config.toml
model = "sound classifier"
dataset = "short pieces for a synthesised band: melody, chords, bass and drums"
train_examples = 26041
time_shift_ms = 50
n_mels = 64
hop_length = 160
input = "log_mel"
spec_augment = true
win_length = 512
targets = ["tempo"]
num_classes = 10
arch = "quartznet"
norm = "batchnorm"
activation = "relu"
depths = [3, 3, 9, 3]
kernel_size = 25
stem = "single"
widths = [96, 144, 208, 320]
label_smoothing = 0.2
loss = "cross_entropy"
head_dropout = 0.1
init = "lecun_normal"
residual_init = "none"
optimizer = "adamw"
lr = 0.0015
beta1 = 0.9
beta2 = 0.95
eps = 1e-08
grad_clip = 1.0
cautious_weight_decay = true
ema_decay = 0.995
steps = 8800
batch_size = 384
epochs = 129.8
lr_schedule = "cosine"
final_lr_fraction = 0.1
warmup_steps = 440
weight_decay = 0.2
Rows from block 10 of a small sound classifier, named by matrix and row number. Rows with one number belong to one channel. Each number is 500 + 40 x the weight over its row's rms, rounded and kept within 0 to 999. All counts start at 0. Numbers have three digits each.
After each channel's rows are labels from the 100 clips, of 14848, where the channel reaches its highest value: "top examples" is what is common among them. Only what is clearly more common there than usual is listed. The data: short pieces for a synthesised band: melody, chords, bass and drums. In brackets: how many of the 100, against the usual share in percent.
# convs1: first pointwise conv (model.blocks.10.convs.1.weight, 208x208x1), inputs 0-103
# convs3: second pointwise conv (model.blocks.10.convs.3.weight, 208x208x1, transposed), outputs 0-103

convs1.62:567528506513592494480475529473508465445530527501461519510493510478473511524449449541510503565451476497565471524512497473521449447526405481489476502473397518535611541514550473439473592544508472534524531493488539584592517468553499419556440483516499545587523502509498412474523422496404531576498462517466485549481523
convs3.62:567564572553497511501526463508440472508483474523557565522496473462539524545447469471496509502562458433522478569532511445568540487546588545383520415536558495534595405505462555527511476467516546533485516442514502498488506509544455553568520519518548499492574509485586534525495438451435573572541513469498553501500484
top examples: tempo: 80 to 90 bpm (43 vs 9.8); tempo: 70 to 80 bpm (40 vs 9.7)

convs1.7:468538487515551509419440534540516539424520510526509465553486455497511480549520473463444454436449432489470505444534536440463526549489484540507542475506502517611476447492480538530522620548514458505519511456528501480520512522455501544523502462465393624529440512473513451429457543470470521466453557516476450441503432
convs3.7:482469504591522619540459509582503564519495597515506590505520561492506521506523561527532454476512498522462550473523567534514522515484479546521534447517493506532509519505573546462549475510537497556509470464554518429537467489521522474549444466512518522454492472500527558573531502501532464540590488616499539506569523
top examples: tempo: 140 to 150 bpm (57 vs 10.1); bowed string-like (33 vs 14.4)

convs1.67:571411475495500473487487538505451474478556550485484516470483409548514505539473528464505504479464511488497515384475509506453484481383579497460430517524492517483441539503508540551484531567544477513544517537584467486506534546536554536514520509484453565532516506429495475449483524535438552565537498613463494505517514
convs3.67:520479467457463484502495500496471466541495522504495487501444464448508482552482457554567513522518486475487414510460483559484487394486527507538506536481427454467467495502392468476448480416589552487498542470475511503392476406516459566492475456509489421467566462506456510500516513479544511472508493555387430532493551
top examples: tempo: 140 to 150 bpm (66 vs 10.1)

convs1.189:490480418488541411483514542518463513484493501428493595527498486590525510531506500571451521492481470549418537480453538479525511555517515519484513537497425471517523471403509494454572517531504455520502542562543549453480508494500440542483444503553498534544520494520468517407495512521414482562552506402532556480469544
convs3.189:474443463495502493533558511489485505531497488574430551459601558463482463423489451547536545480442427537548459456467527492450450472398520470548485472507443488539513497426435474471447429549547494473464487526431445526472491462513494482480513569454467404420463463444480500470553463495564483502524465466494545551456579
top examples: tempo: 130 to 140 bpm (38 vs 10.2); tempo: 160 to 170 bpm (37 vs 9.9)

convs1.135:542459506487428477489473465491537554437478477453498506501552469549514561514560483562496481504502522430493587425540487545469539439511577538540506498469545529572492531537510468475546525501448470419501535450465509510432503569457470557477510468480544457520563528461542517522505545502518487514511549470565476463475469
convs3.135:510407524489534490527499505566514588445477545433499502502584551482543572565539527534419516514512453432489533487565406569517494467589488519479486436456515536473474511507509446465486494582475456505486459437506516475477396440464515492471430557542572462475455519445510469497498512528563572483466478570504488523491453
top examples: tempo: 90 to 100 bpm (100 vs 9.9)

convs1.95:472423470441524516489478509482496546576486530444483511510457504538550563487526497540457508542572458565531471547475535516574504541553422492474517460452513537398490491497461491496459457536566466484458527521458503460519600520511452528519474434471571395533536543514578456529487539520532523597499466426441497496497398
convs3.95:507504447546478483425521518451513475502510515465484479510496506427519575554490461505487529490551542494563496452496472489612554489551508491452489483490462486577522465530483463492463391446503520538464463508495524516415422501535471503545510552533436460412469407497475494434504530474420538607525526506441479490481446
top examples: tempo: 150 to 160 bpm (48 vs 10.4); tempo: 70 to 80 bpm (43 vs 9.7)

convs1.175:436572523499553482526517517503511472479514494497505462472504587437502468510527506553520462487516461572501496442494560430559495590545501475483517492447477503470457465473517401587550496509459460491525478472519485500557517479494509495540531469512487515502547485491483458467476556407522517414511482438469591505437506
convs3.175:541538443429508497525412487536472489491518525542543537456563535518529516531433512482474448523536520504517508480514535504477514443515480487555478567543501501456522529528446561488614539465530480528486543523494550516487562533470521438486521568562519476539502479481440547466532501533530513510529512496526505548521450
top examples: tempo: 100 to 110 bpm (87 vs 10)

convs1.164:540477552461432491539520555510530469503531525545569527493409471544516544518550546511554515441520490527479521597531578462497443515486572517559558505468481466478431443486513470473522498514505415493473511468497478452475462520498560557482543519551487492501481486501537507479433509500464520529531548406465486552449473
convs3.164:545540480483445480512452500520498534489446502465487469473530442468503555536449536532494501519536570498470442509505476500521402529476468508492492576466497548516458475417478460535459530503465510556507546576578570539475491493457493468548478502562505477462529589538533464490534476484528461530469487546500431529398485
top examples: tempo: 160 to 170 bpm (37 vs 9.9); tempo: 80 to 90 bpm (34 vs 9.8); tempo: 150 to 160 bpm (29 vs 10.4)

convs1.61:504494529510486493496497526497434454530521522472468555415483474523518464520507527514481490468541520529472513514492526505496493523534542425505414436508518500488512480529518501584521468490504453410549576424505512519456548504499544493496508535469564503555395499556528506460505513529578544502479591473444506571426538
convs3.61:424502403452498482458520527541502438535499454511470503479530509519514504462481545438456546470513404518552515563493455583514531523520492494541427539523441517526500481473467514496502499564445453470452493510456532514489501500477536516505432437564537535442573379490486533521565517542439477496534500550536471563460535
top examples: tempo: 90 to 100 bpm (50 vs 9.9); tempo: 70 to 80 bpm (27 vs 9.7)

convs1.161:455515499428493473480414497459488525440462513512524514460515554543609500521466474464556531543509551497492472588481454533497531544483497471518421564470526469486514552506479487545404488520559539533469526506464538541498554489494564481484469490575470478432551512481466491489523520539466447494464504506535516499616528
convs3.161:473503592548517499496459466517543497503497543518547532488433493445540561475551509500524518487547505452644506533528460515542454507465534517419516453480526546491545497498556527502525466422493516501473576465530473484445461556583435454515501507466488462455543481475451475445481513426561514523503512500596504523506516
top examples: tempo: 80 to 90 bpm (88 vs 9.8)

convs1.88:499444560497476525453543523571488442534531495493547478497417507534512455555431479540508468535429564479497453512483491528524425433513592489509453550504461460516579508473541540539458498518535546571497469484477530495443550547430482459523472502473467546553526562552481471469467398398471549505538503468559538460515450
convs3.88:506494495577507445525541533427498578520485555478509539481516542480456493532477513426494428489474484515495510448490533505450468455594445503474535461515480543468639482469548493516440511477503487512487491503442481452512538484561510491464507472518520503511472540520514468591547504426505474481532471526590487509447405
top examples: tempo: 110 to 120 bpm (64 vs 9.9); tempo: 80 to 90 bpm (36 vs 9.8)

convs1.98:526423535500505516424466535507495466484515474528523511498494423471489496464553599486538488509545455522560478436534485522514513564478511511505428520540563462573436513498475555521620520531477505526532432452512527512510492516483551412532491523530524473421539556498511488511480497510539457533483494480610505450516535
convs3.98:484501485493562595455566560495508535578536513494544555468505503505577471534465523592509508559468536498462447537503535447484488529480555505518460443507510501564533469482564500481553494485538561471471510518534464474454428443535468474523512491462500511423567464513465612561522476550556547500530555530483578554540488
top examples: tempo: 80 to 90 bpm (76 vs 9.8)

convs1.170:523553585467507527565509511456452537569507519541469483502478492591472505576523546532491412469465428534444537467533483517442525456522531500498430567508464555520486511473559486489541546501514439546495515564505497525502448482463438502500548577560533546576466480506497493501538525484448475531440457498501462517416506
convs3.170:489508475498480477455517493498463506469519453532559584541494501528494511514480501518467537436568490537540523495504523545459473508484517534570478494477500454557466478454529484464600489545479542504490579502547467474493469468473566608538495552488428472524574525485441479535567444544468472475405476478492495509589507
top examples: tempo: 80 to 90 bpm (69 vs 9.8)

convs1.177:506516508493547414537478547438487413399516487513468533519536450538492500464501497527499478464558539509497524503500570526515506491506480507520458472574456530575552565513516517461520513497467471511480420477491533524496576459566528507497484546478591413619457455498476525548561503479501513503480484504501546486468494
convs3.177:467513459534512518472479516473488526538505430536495519450506525528452525491485543453540525505464488488500497538531493549409493418492496530416436482508591519506418556417471456470503529408473490492508509441494497468521586514476441491462546525450493482509479537553482538457488530431465440553471459526588537473469529
top examples: tempo: 160 to 170 bpm (87 vs 9.9)

convs1.18:536505515444446495490557493431501547495523528555503502517451513403488601437567525577480466493524565543513509479504441498498479541505463528485449509494499544501520469467523536507414501471548468447497492523448492557512542574493549555508436510478537485532569507532518435490481497500519526462505475530496430576547427
convs3.18:468501468507492481513536530501479482420572417483532445529597509480517491491474494542476525558498446522554492447457506511500465557486442492459566511465554513501465474490487585452514452440499552557504489456516449513452483463447533554464516527499481579557461506454541545470431513464503525538438478482469535563536536
top examples: tempo: 80 to 90 bpm (77 vs 9.8)

convs1.104:488467417507535523528528461536444521472477532540528441486554517530559498450475561500581565483468489547420531496498542413508506495614537495498553510482518580490488502502526522477505528481524444512552501499525545444482515533584534496529443544456480442573616455434545510531453546497443548496465518483531562447451480
convs3.104:465514479535535488503496508549549515474474503441472542483532476554500518487566510636493462576409476468576506483469455469477438504441555518525499512516491534480486490498623448576507506517534536566587535463540523446464510480478509485509592523521437542587424525541483411533481417491513499534517503543504481572535487
top examples: tempo: 110 to 120 bpm (90 vs 9.9)

convs1.133:493510503510545430545557502550469507469476553474455504564507523526453447501462511551427529447589451553502528497483534545528459600476512516482503492520487533513566432499476476434527527531464448537545512540493538477466439419475456502420516524557474543468514486507460403470494485566436448489551501492566487512519493
convs3.133:495555565595614503553520514516572433551502564480501543581432516519516459553544497477525541507554557451483531506559515571526529516535484527476544525506570507498511566545534574516470480454585528503535569478536503533500492514469546496585514504487480547561573489597483503505535482485585557511594500491505502507520474
top examples: tempo: 160 to 170 bpm (88 vs 9.9)

convs1.120:444449434526488527524480502520551492466526492489537494438551450514507461441467574449547463547383548468485505577471389466536442534477529484471467498495491543499502524506499550532470445453484497478507507463491477494444541499483543519469505481487551491488444481565472530480565461405510472518506558510560489521579572
convs3.120:494523447451522489426464465435484498533459516470471473404441428564469450463518502444530544491486431513499474419523501528426555518495431529504440526552569489406520548466549467521416517485474469535452533539530494501444527510436447545540502481481532400560510478448450504520488514432493509529517472508508556481483478
top examples: tempo: 110 to 120 bpm (83 vs 9.9)

convs1.197:594506555510498512492495498560512506488521548576557492521551487559489526528521538494473475560513478476465480463474456465420495417535494489502541535512481511459424484516500463434499535540550460527465560502538540543477494532529475490479459494547519470424460526386471500572566486476481450510489485471508455528525548
convs3.197:536475505476479464470375476482478482499472534529461497505534518561425524552513592464485500522494493491554483460497528580431487426477501487531571462520564510502479492495467468506501532520540477450445508534445430567557502525512475414504397571503487495556452461495389459526545535441524549485469468499521455507418506
top examples: tempo: 120 to 130 bpm (100 vs 10.3)

convs1.122:535561452580501514536504563507513513456494519375548526419430485476479545506558471490510429515478541477555537495497543497487391513470487484503465465540483573484547436517437489591527517447484510553522498493485409461493494561454544486487457539478476567482497495533502465374409486481500529477448512477464536501450489
convs3.122:526488491481527488502493614527457413515506506485419541551490500545484514474588494470507528513442424499435608511449397530499536509441554538517492469485545533521480554481498499457482517474466526540501486502459585454473474407533504495511504470527495446449489470542469510537475537511496478482533571494581460578500462
top examples: tempo: 120 to 130 bpm (100 vs 10.3)

convs1.32:473453517494499438479508579525463523485512445531548550439465458493559475541530550466538501523522475483522427499459452481452515576473541571498523442534537476507427485501493505477498496502530496423452487446412520497485524479450497527495586542540511532445500538568563503436518510458509481470557556400553502415498506
convs3.32:507630555525495490531568472479522525521596561500408424511502476518459570538497519540532513540438446560496505507537477513493472508465507542454513501528491467451471510469517499514539484499547502557583479548562483574518435561473543425448494466460479573559516564473426512453466476536578467464462441467537444510477548
top examples: tempo: 80 to 90 bpm (76 vs 9.8)

convs1.87:481428437548517540474481490475523472527474559541425440511513493509559515520455490517517520468479489548518533547524500510506486524476627574504529509530478496513489536465497536508572505543541487539498479543475501416535568503526543472562546557511463475538440458441523501495493488537496458507546530495520505551526536
convs3.87:508510535504498484495507541535522505516508499549526551493443504492494495524417486472476489498529437486487523527505513523521514483509513555595511520456507520489534529466496517513522496418461492395460499488491410594460467510531522507481433557524491542480511482418484579507448539431526506483516523397437406440491510
top examples: tempo: 110 to 120 bpm (96 vs 9.9)

convs1.75:539505576490475464524471447503593532544508480494535486523533495482464443506452476521460466514534515398483449467507464540506503484485550511499586484492495505524535505520490485494531519468542472495590522484381472524500441530555491473480494463525517527572471530465516464393567507516474492545477509483491515547429470
convs3.75:495481499533532487436510499510475450385445534463499538452484455505405552505495475503525424425513497497479450444488445464389456490484514507485510493548553493499436437534480465482480500498545528495484420494524506440522517509485513451473514517570486482480476480503500396538455497535509530464479476515486477546477494
top examples: tempo: 90 to 100 bpm (87 vs 9.9)

convs1.143:545560560509485505514499464539518481514504488531474510560579501519539471505507491484542452499543471510487532510493505446516476538462503511525522527524422526500503468507516495466507535535444440492574544484471479485480506546480535450494477558440467506485463536514516494483495446509514496526473474491537488557493547
convs3.143:528546480513490529505479547544554519523548544481502523491547470492513503495546523470492539541487502513482521490492509519455505531468523508486491552513462493526540483564518526478495495559492441477487505474533467528570522571572456399487450521564476571435511536463467520406497478520530471482487505549627490504571463
top examples: tempo: 130 to 140 bpm (50 vs 10.2); tempo: 160 to 170 bpm (27 vs 9.9)

convs1.118:500454446498520564456420476508527450504422469484523518499474458397528501509449541472478481541446486503480454545524407448487525523517522524524486615537532485472400534458530528440457527479510468487447549465577472465486497422462512551489521491528522600497516556550506522517388505513456492485521428421533500465521466
convs3.118:484471482515569466512581457566511453580523472502465466506461521533534503537542457482421523542514506480551440511533478441539458519523482530481518505520568493550502443498535499446506367461456509479411536476477479572435471479605554484503476475525481474572488574558496538510523486542552461551494502431535436486431474
top examples: tempo: 160 to 170 bpm (31 vs 9.9); tempo: 70 to 80 bpm (29 vs 9.7); tempo: 110 to 120 bpm (27 vs 9.9)

convs1.100:426547540453516459602498630518414533518548519468475506476436534545439452567515546507501531502473519551464472486542497536450437473510493509451550494488480459552502500478525474473475500564451493544524488540517483466433465518498570465426464551467451538552529529541548516451496509460523501498519524456512514393485555
convs3.100:540511470437529457479476506469536516559524495524527499515460422487448440555502506487508533494471516593488504495509534493504508521485582497494463506551442491463525558610517479563552394436500532444470515490504425504559550521559483484471519525454506528557531513535523533473513476556448517391487545513566483469455516
top examples: tempo: 140 to 150 bpm (40 vs 10.1); tempo: 70 to 80 bpm (31 vs 9.7)

convs1.167:435465522508436502512456544492522468513476472526461538501482459530541511513534509500598546479485492548489487591454534438552481513490484509492519502485434532467447466516541495459477452538502512497442499509488469466491487492610543494479529553466529511491489511506524503498495488525554494489542534432509481489590525
convs3.167:447449463476525559510588520451482509509501468510488519492445439453555442502466438542513419479582510479468480496442494446566532489463559491515466487579433472497525527565475526485455516467446554520503543468488513504481504493550448469497466517456475463480532497502526510505482541577502544467520502433529412499583528
top examples: tempo: 140 to 150 bpm (36 vs 10.1); tempo: 80 to 90 bpm (28 vs 9.8); tempo: 100 to 110 bpm (27 vs 10)

convs1.21:435500459511457482581480511486521544552497533494512517544442503462523491429582441491461480554522539513576512515487540515537533524505443455504498583446468497490559477507507503460438425482483477479453507570505413519535566416516451459504507525482515455508529537514486483493444482535559560578477557565479481488567494
convs3.21:520459505489488448510488519441571526477530522538503522426450529517537431556540494535526568423549527493497552502465486480550529551443563482534569499468467467511513553578498453489418453463421582491449545511425434480452546484517483518538454538503476491501487538521440494467464536516441490534448568497495494456452550
top examples: tempo: 140 to 150 bpm (43 vs 10.1); tempo: 70 to 80 bpm (30 vs 9.7)

convs1.176:534449449506517507538520544465497467495428454482517486498511490520469463499523466490533567512539500485551585492517452493517411481399530529444524461540504497556517434503478464529497470474541549470465529549476500475509537525543514482529452520572507540493523597472545463517434493491506555541528543483450627476556486
convs3.176:464504483489446460546598578482506495512457421524462426512466526496477453482531520567481540468456499408493502455516488512482490446557529546471509483503538571506430531511449509402529521493498494484519517528505449461480453441542442511487501390505515517472530458443483465508430528345485517578505519475517452542522551
top examples: tempo: 120 to 130 bpm (40 vs 10.3); tempo: 110 to 120 bpm (27 vs 9.9)

convs1.185:497512381515471550488443466515572548574539488537461557506538452501517552513497494481569461503551483570405507529463542548516490534484488516569446484530441501501513561438498549559544464477521452525515497496434510471485508474482552502531545531512487491504469424521511518506530508560564583422507503453522475557509629
convs3.185:437469464499589547437487511480422488528489453493530497484515510518527455510486426448508512447542506436450484451488510535480537496520535515458499536565534526494537503477514595478396498496519509517490512534507447468494541479604510471520431531435454532524479492411422554504481535485533503572507454449494575512524525
top examples: tempo: 110 to 120 bpm (72 vs 9.9)

convs1.16:474529502517555508502495526440466531469496538539543463460558475477546545508474511531532526547518520525533509500587508442494478531596485518510477504506522565519482563512474488491485535564506478506523475485580513468437495505534568479548572563483513451555484480427556504463494529586561489506524450444594457460465573
convs3.16:483514514521518482468476483517458472495452429504463506474465569459479473491501389494439497491526474493448449455528491535438568558546553464508463499575508487490507524449450488478540621535492480453531460420550498468547525538453454515530511537576481462420514407530483466524509510471413474514518426508440483539440537
top examples: tempo: 90 to 100 bpm (35 vs 9.9); tempo: 110 to 120 bpm (35 vs 9.9); tempo: 100 to 110 bpm (25 vs 10)

convs1.160:501463416477435478457494528488442536476490519463530526533521510614562500563554481495410525500526552509526547481529528486487500543494500498457535551516513450441485529489512582423455495560545479480512534576459524485507469415527487506441524537510610525509474497506524491489555451497459460644483495495526521519527482
convs3.160:467461422489415488578501496482471462574504462530522439529405522503481468537461539487492453528528539540557482510584489437447484440558514529492446535522433523507433477492462467482528466481471521477502554487490473501563455418488580481498499446524517471565499512517452525484528524554520467434517457531554469389478532
top examples: tempo: 150 to 160 bpm (72 vs 10.4); tempo: 70 to 80 bpm (28 vs 9.7)

convs1.123:533453474526532573480498494463492501536494431474483466526506538489506463510489524456472468482530515550458505545513453488511455526590529527553461479508539464527472534530483520489547452493481535428476493479472507464491504450492564496506498620468482484518502477454579511533478457491525423533503451495577561413485444
convs3.123:572519549519522479480536550515527492582469519487517508422459503467574473488394469501428475516515523436499495479437448538459543487483493527498510469606581447592481553559531469468485494496471531547428451488543485487471472456455495502581483530440476497538516426430497608546498464522494503561486475452537496533561511
top examples: tempo: 110 to 120 bpm (65 vs 9.9)

convs1.112:507501501534587482519525487547442513509416502522605498470536543540450478533550480512582541500499519516491499507509465416552472471537547585524466487495528547489512500480481548450481496530558514506456534465484532483474387515559495511530459509572494486444536462433487489472526488481523532520585511491539491475534526
convs3.112:480501578548500467469518538594478516475518488505535566510539495501545422529487515545505485525468492510448518524501516446588495547462522515470516551432489520581544468599462496497410523428511550467504504487466456502514468576522554470469568558397575553543514534493523542395457485512537494498537523424493550523508526
top examples: tempo: 70 to 80 bpm (86 vs 9.7)

convs1.109:494479499437513491469538522555471545511544482507591472465482568431452439502484521479558559499501479465513492452487513442530492545472517534535542531484511545595554439462498480476560461482472474391555466516471422517500592554468483494539518513517438509507482543450493545460467507479468509477528464513540556511573483
convs3.109:518486509503470464554436527453509525573493526531581573524476520447460497451461461503467505466556506436597487455494493531555522404444471479574505529518491506528532461532433486514492493488504501513479496527501545496536510569573476498468466559469560497520543542495511547507495485539447471486480495475539491548543432
top examples: tempo: 160 to 170 bpm (91 vs 9.9)

convs1.63:440500480448466477473502496488587472484626494581447466469486506521497455456517462585439523498427454466511506490551577467560457473381518513427475488408522549534511559496527536500425497474478506495542520516510596463485599532505496531440438527400517521583439443487580522494472523511486509482510507516518497588459484
convs3.63:483517420436533472545493492517429491513485507519437596560485554510503548432496489439550457510418456523507446436547537473437599451480468501472473498579506486455494525455477522599485487550485506488534501484522534455472533482520495497485534537521476416469482493463467554509534469487478509517534452462459500519465515
top examples: tempo: 110 to 120 bpm (34 vs 9.9); tempo: 160 to 170 bpm (32 vs 9.9)

convs1.202:466517503498518475525540507546528498480514506464528429601493522553533485488452553536500483527588485438511449498485470457497483486514442556459512421575471476450486492469476452553471501497574539504468539484505488549467500451486486498516564540592456504519433516464483473485455524504453461411550557541470467502559539
convs3.202:501451494497475509512529489483454486500517429486458435450480497540489557497488484537496496498504445509554483522464491487445447507479499465508505490441446451485471497436510449479481522496469488484438448498449503450489496468465498567476475451520464488448553428443488462515512567459477449516468460491426452471447560
top examples: tempo: 100 to 110 bpm (99 vs 10)

convs1.139:576446558495470514476464460531521567496511499580463429538547495461523504476533570461504513481566503493466473476507441514573508540501539478519490482562499466459503503478537487481548446439569538500518600456494454491515402468524491475488380449487475483435558422487500488503472429481501483570466473499533464439549442
convs3.139:555507516533461525484562534452498429450495461470506412425537432421514532499477543492528493447507528545501489471431496478542498551485449533493449529535491508544494479492502407546529556451533470509560510510494435556507515505479451581519506501510418524455521546557567531517438525511435496514531507398429538424514536
top examples: tempo: 80 to 90 bpm (35 vs 9.8); tempo: 160 to 170 bpm (26 vs 9.9)

convs1.28:479465535484469535499501502587544486553504455529484401507474518490510482485485578515508494556519550443499490561547470556407506489470529479515420540522506472566530454523439541494464542500485567503485539445489516498480532500460545537545440476522513508505545607567442480452478549432512492476442546516473509541541515
convs3.28:456506510559480481477472426481527488475483501525448490495487502463465531442452553449471491484514517508521510624535497531547533511574450533454539519519503491487489517464514481408553478532442492463451456426541509413518493554535471533445436515559497536418499451511427364465525502514472488508547465526500426470526477
top examples: tempo: 80 to 90 bpm (96 vs 9.8)

convs1.178:495445509446536516460464487566548493517444446465488496545468487424490529524496485484487475527560471449511493452471507480610549407535436441500518492580490472486478502475537453414479399494454510418452493476491479499506481497535429511529506459474544465554550501456483499537541448468456460498526516495530464553543475
convs3.178:528519465477532470519496448516424449468436508513492501545501544535496487455503531527502470518456402490533491509532529483445509499503496479523483515567527563588433521508487494532605449484537481485519496496563412459501494499473549425466541485544439498505519464497483554536478524510449502528536421555499533457542517
top examples: tempo: 70 to 80 bpm (49 vs 9.7); tempo: 140 to 150 bpm (27 vs 10.1)

convs1.64:432532439452506466502513548542508573489490409474441579473496503482488516466479475472477563488547461543439473484501518542505499503525470495503526493472492472468471451493515512434486451506501462518529494497491575485551449453532520529414534452461569448486492577474530505500461459500514472583558481480482478512542483
convs3.64:509543513507471522468438485537458549530545533477465508435495546588483480490517441482491496547518498602475482552516565452542478490547464471506504519554465542435507525394518486451511543495465413439520453507497465508563466495448504478485456564534547499503506569531490480542507598531530400353493496491497548529508537
top examples: tempo: 150 to 160 bpm (36 vs 10.4); tempo: 70 to 80 bpm (29 vs 9.7); tempo: 140 to 150 bpm (26 vs 10.1)

convs1.24:512467513479501483482513539532528510491518515517489490637501473512506518519487448456502442528507526494527461521536520525533489504509486536590398482544486441523491487518499461567485525510471494507459551463546527531540552491476521408440432458542468444553448446471571497461530480490539425494436532483537479501538471
convs3.24:513518489510507500489483500462490542450547484513518486436552520519504489547522551480540520474473486615476567517519459563501538492503500481456413527396558524464568555449550479527479512458456431489466512551570476483542505543480488469508465549512494553470517508400530514566516481482478493465425496545493511491536493
top examples: tempo: 80 to 90 bpm (59 vs 9.8); tempo: 70 to 80 bpm (28 vs 9.7)

convs1.115:513492477481565502490573518487494519523473545518460482485452448480492468438461478489524387486446499408484460451552562422528554556502498439445542448487429530457494481502485452602529519512534444508500510515487444544519449550435600533521488563519461516492460432540521530458477545470471431441439476492468529522500466
convs3.115:517458534494440540426517463577495524515477483513503459481534515566489549490415573495460524532493556470478511504432490488544566486491547450498471560531514508525530426400492503523503543555466452499486442532517530492474450508490446491484471546547562483512629476461567509460532534434516549541505490480397438546479548
top examples: tempo: 100 to 110 bpm (100 vs 10)

convs1.102:532445528514488487496485559513530532532397473473490517500491494469498561502533489477513433478441495418513488431483518504489442556466478486522524502478469463561428500533471497420531526426569512514535521460466492480499506487477491552443502556469461524497391523477526480443473589456595598525456489469500517524544471
convs3.102:487524468564459450476427484487559428515510524504458441544495483446422528467543430541486524521484459494484480496553452559520505545497535488505504560495467428458527466461478523488520468561505520478534475494555553562555543506482515437451575510504490477491489531567479470479463450538466489515532456470518425508563493
top examples: tempo: 100 to 110 bpm (57 vs 10); tempo: 120 to 130 bpm (39 vs 10.3)

convs1.58:462522458454560507557430451437448512410495511478503450438503481550545487497452568497507427502436538481544506533433521455545504525594495501512492458470533573432509500391469498519475477609521516512482463484455527475530510499543478496487447442530495511523479428449445472454496509455450422461481511531546410468475420
convs3.58:602545586498447577483493495508522510494502532539547517513449474442495544543474548544557513512592459517503484511547459554543533519520511519490469497566542496528448511558522526460497501494479602477462549492494508490532586463562473451520462500486563530478574474463559526450487521583510509497463534561534546504557456
top examples: tempo: 100 to 110 bpm (89 vs 10); bowed string-like (34 vs 14.4)